config.toml
arch = "resmlp"
n_mels = 64
input = "log_mel"
spec_augment = false
num_classes = 4
am_softmax_scale = 30
init = "torch_default"
optimizer = "muon"
Rows from block 4 of a small audio embedding model, named by matrix and row number. Rows with one number belong to one neuron. Each number is 128 + 24 x the weight over its row's rms, rounded and kept within 0 to 255. All counts start at 0. Numbers have three digits each.
After each neuron's rows are labels from the 100 clips, of 14976, where the neuron reaches its highest value: "strongest on" is what is common among them; "band" is the frequency band that holds the peak. Only what is clearly more common there than usual is listed. The data: synthetic speech, music and everyday sounds put through simulated rooms and audio effects. In brackets: how many of the 100.
# fc1: MLP up (model.blocks.4.mlp.fc1.weight, 512x128), inputs 0-127
# fc2: MLP down (model.blocks.4.mlp.fc2.weight, 128x512, transposed), outputs 0-127

fc1.494:151162118168115174132110111165116120126117162150146104187149108114089140126142193133118141123128134099098190150141165168122129111113089116096126184120107146113115126152131116145108118132116111130118171128142134146130089121215107175074152128133147170130157165112113123150147119148151126133143151114131123140159134136157143149105135118104111123133127130125164128128140140103101110120121
fc2.494:122121128116131086089155154186152125145145138113145187119158163154097097130110170134106139136080135128133153127113142108138106114066119113114130127070153122116078130131166176134091119152114154144125142126132147118117139129100167072154106147124115094131082129135128130096142134125134104176112104163127130123108142143089107141110094119108136136166142117111125107141129114172136098103100
strongest on: band (53)
band: 1000 to 2000 Hz (34)

fc1.410:122135090143100094174175153164137105124123136147141098125133145148100147142078100144132132158129140083142138121175122125113124125127088151132097182091134168164142123092134114123139130092087106149173167145088159149109131104128104113126118111130107068127168112128161129139098124126122100112179145153120114143133139143115140112138129112110120074154116113141129106133172178104148130120138
fc2.410:177077080066145100144120106130118101118101130135145130127123084126103097138130152093106143130147168106091124139115086142124080116128143142134142141147123112117143091140105125140139106162162128156123139120169114119108127124147133149148097121104123121106137130111094097113107124097126139117113153113167123156114072099180117079159154136179103139107120139163120122178106127129108139076126
strongest on: drums (55)
band: 0 to 250 Hz (40)

fc1.433:105164104076136109121132069144140065140132126120112094123154109131136087122140128131129139162110115145117165147137124091111102132116147129168110139093149077115154170152149088162126111093161105166101109117122097151080102130147076186148113092132148132122116132123094132131150111148120101110167138110144147108142147141093115144148080101121125123137131123136134137166108112128137132092104
fc2.433:106184125109140081129079113154124150137145125136161136133117133190134138128176119125149135101140100144155118101147105120120099103157160111110112158134126120147107085164140134146126093136110116163113129130160122123158078170114113093132144132172082133107196150145147131124126129132131152102085142109112144112108153175158118103159134125107090139115153120127131109095145090163144101105133
strongest on: bit reduction (32)
band: 0 to 250 Hz (31)

fc1.17:113144117122130158146156119132132115141090098120153138098102158120108150106178167121122123108132117146206115101150104103186144114113139135097147126110119105168148151137134069127123098117133091096114110152145136149117148124160122106087116121127153127100153139150150167138114092112106109126107147115131074163113167161129104151174147118130152156110106147141163147125114115086097127167129
fc2.17:153138125113136097098127130130132112107151114124129159108133118097125104086140103112096142138123077121126117169143140136106117122186090068170090133083146103106128131116097143175136113071131149118108159123125135122105135145115148127104113136145084133108125127077132127097155112151104167140136130104162090128157156140147105076160111129164147133175110131144108121127082114145123172108148
strongest on: dropouts (36); number of effects: 3 or more (32)
band: 2000 to 4000 Hz (51)

fc1.35:127115128135161154113150085129142130125110075137144131110089150115110133101145162144145104104143127151146097126135151148151097127155071119100119081145099122146108094149115091140141119143131125086122108109089158128126140146147165154103139115133086094159119116132149124130135157141113078131120096138101131129141167152106154114097134181094151086107135119167119163154117147126178180170120
fc2.35:095165103125128125124079183097093086129107137147097106124143117135136148170130073079101129092133112128124140153128114142114147117147141137157129087110158082143147186143140128113140125109092136138160104109138142159157118177127125132106152161127143129135130123150093141125142088148125116090098133121165064141155132141166146152131108128151142155129141121083089146104147086126131118123110
strongest on: dropouts (30)
band: 2000 to 4000 Hz (59)

fc1.209:137118090088145087165124140162123093076137133122094121082104120110146158120140083103113121134139144158136132093086117130149132140148182128102145153137164123116114145129096102135103106129079131145122097132130098143114141122089129136155086136101110103100127118104145162114178177151147162120136082148190123104119129120119113139121163114105112130119119116172096158138139130132104177124128
fc2.209:096129137059099086146106126137123126145128129190141134121131097137159139079082133130163108099106114129104135118146104139139154143127128146128108148095131132163106101160146139133134133139104131133151143143121070119110170124077124090119161135126102137140106144087181170138150153133144088133140181096102135149159149128143145135075096139134135111134143122151117125130158160097113148113094
strongest on: band (64)
band: 250 to 500 Hz (36)

fc1.246:114125163135113116183156159111122067133094130113143099139136124145112123131132123147113142181118153078122144143133146110123134135133145111134102132155113127110114097138101151125147151141127136114126147139112097127123112173162130129114147102112128187130111148096190104119132146133140130167075102144123138122132154111127102152105118091089109088125147155159143116171180162126101066086147
fc2.246:100120148116138158129158148133150136105068114119127148135124128089152137163114112135128151122118138121111136126131116079127133052122139114129123128105169112109102118109130114165122076076180145133126125113147106125154142103126117174158123121137091113115177133091103114119141122104131121137192133089175143162134114131109149152138120142111181127137145113113106110132128079096116103141072
strongest on: everyday sound (59)
band: 2000 to 4000 Hz (65)

fc1.443:104118157146088103139155178174141136139095170139111140118107126091145125142117153104110130106119103140150119170124095102140149091107162142106112156149147141127191087155119102128092127149097127149165108112125125128126128087127111129113172081111102099108116142162139134115082160100136112126145144060095149146145126139136098122138128157138167106117177128117143108141126152089117151124143
fc2.443:113108156116147141093107133148149034128118140141132093119128096084105101108076114119114101109087154131079152111125136132133092100103144134129124050083143126124145133132073117116132104125117106137127155119107143105129157174095108126149117081115117125151139136118166111102115144135115129138119138146144133156161093130132132133160149129155107143146114140133103155167113095161144104105117
strongest on: drums (57)
band: 0 to 250 Hz (47)

fc1.29:117114141103140146154134132135132091115104135160133123089128128084142131129111138113126162089102083138164101129161118100147126132134129120135109118144126148157079120126103097105137146110120146140119053124123161137138160115081139114182155099156114129124118145131156142132148085145102160111100117130143118125132121164156088169132120135187103127118171128117172083199164124140115109127142
fc2.29:152133152162136140133151120126106160103134140096147067123115098134125108104161154097162129124113111144134114151137126092143118090096214120109147108131151132134124086157103121093132106132136140078119133110126125155153120135128094145120165115125152122145154081189156184127119117079116103151107128130131105189164133154118126098125107150145128118176134109146148102149105138123133123128131
strongest on: band (50)
band: 500 to 1000 Hz (31)

fc1.55:096150116125087102159146127132171104127155118108116130139133137119106125174135131101171105133107109169117104117087104142103133163127103110107193118111072097060117122150143127124117107138156142138122134118142135121112130143132135148118137168112121110152133162155131076111104066100106124147099168141123114154143164136102156105091106109125130117103074112145137137150175101113133115149114
fc2.55:148132132120115145066124138140090187108113135071129173127126115092093125092121136091083153111107143146099118120125108125135168130124139106148123145157160148109143186117131171155145118115149097106123116101109124126111111092136137132102099120122144144118147127091087133094130140127110118153172101136136137165103117120138116160140089178180105147141172115134116121102101137117129163173136
strongest on: band (59)
band: 0 to 250 Hz (34)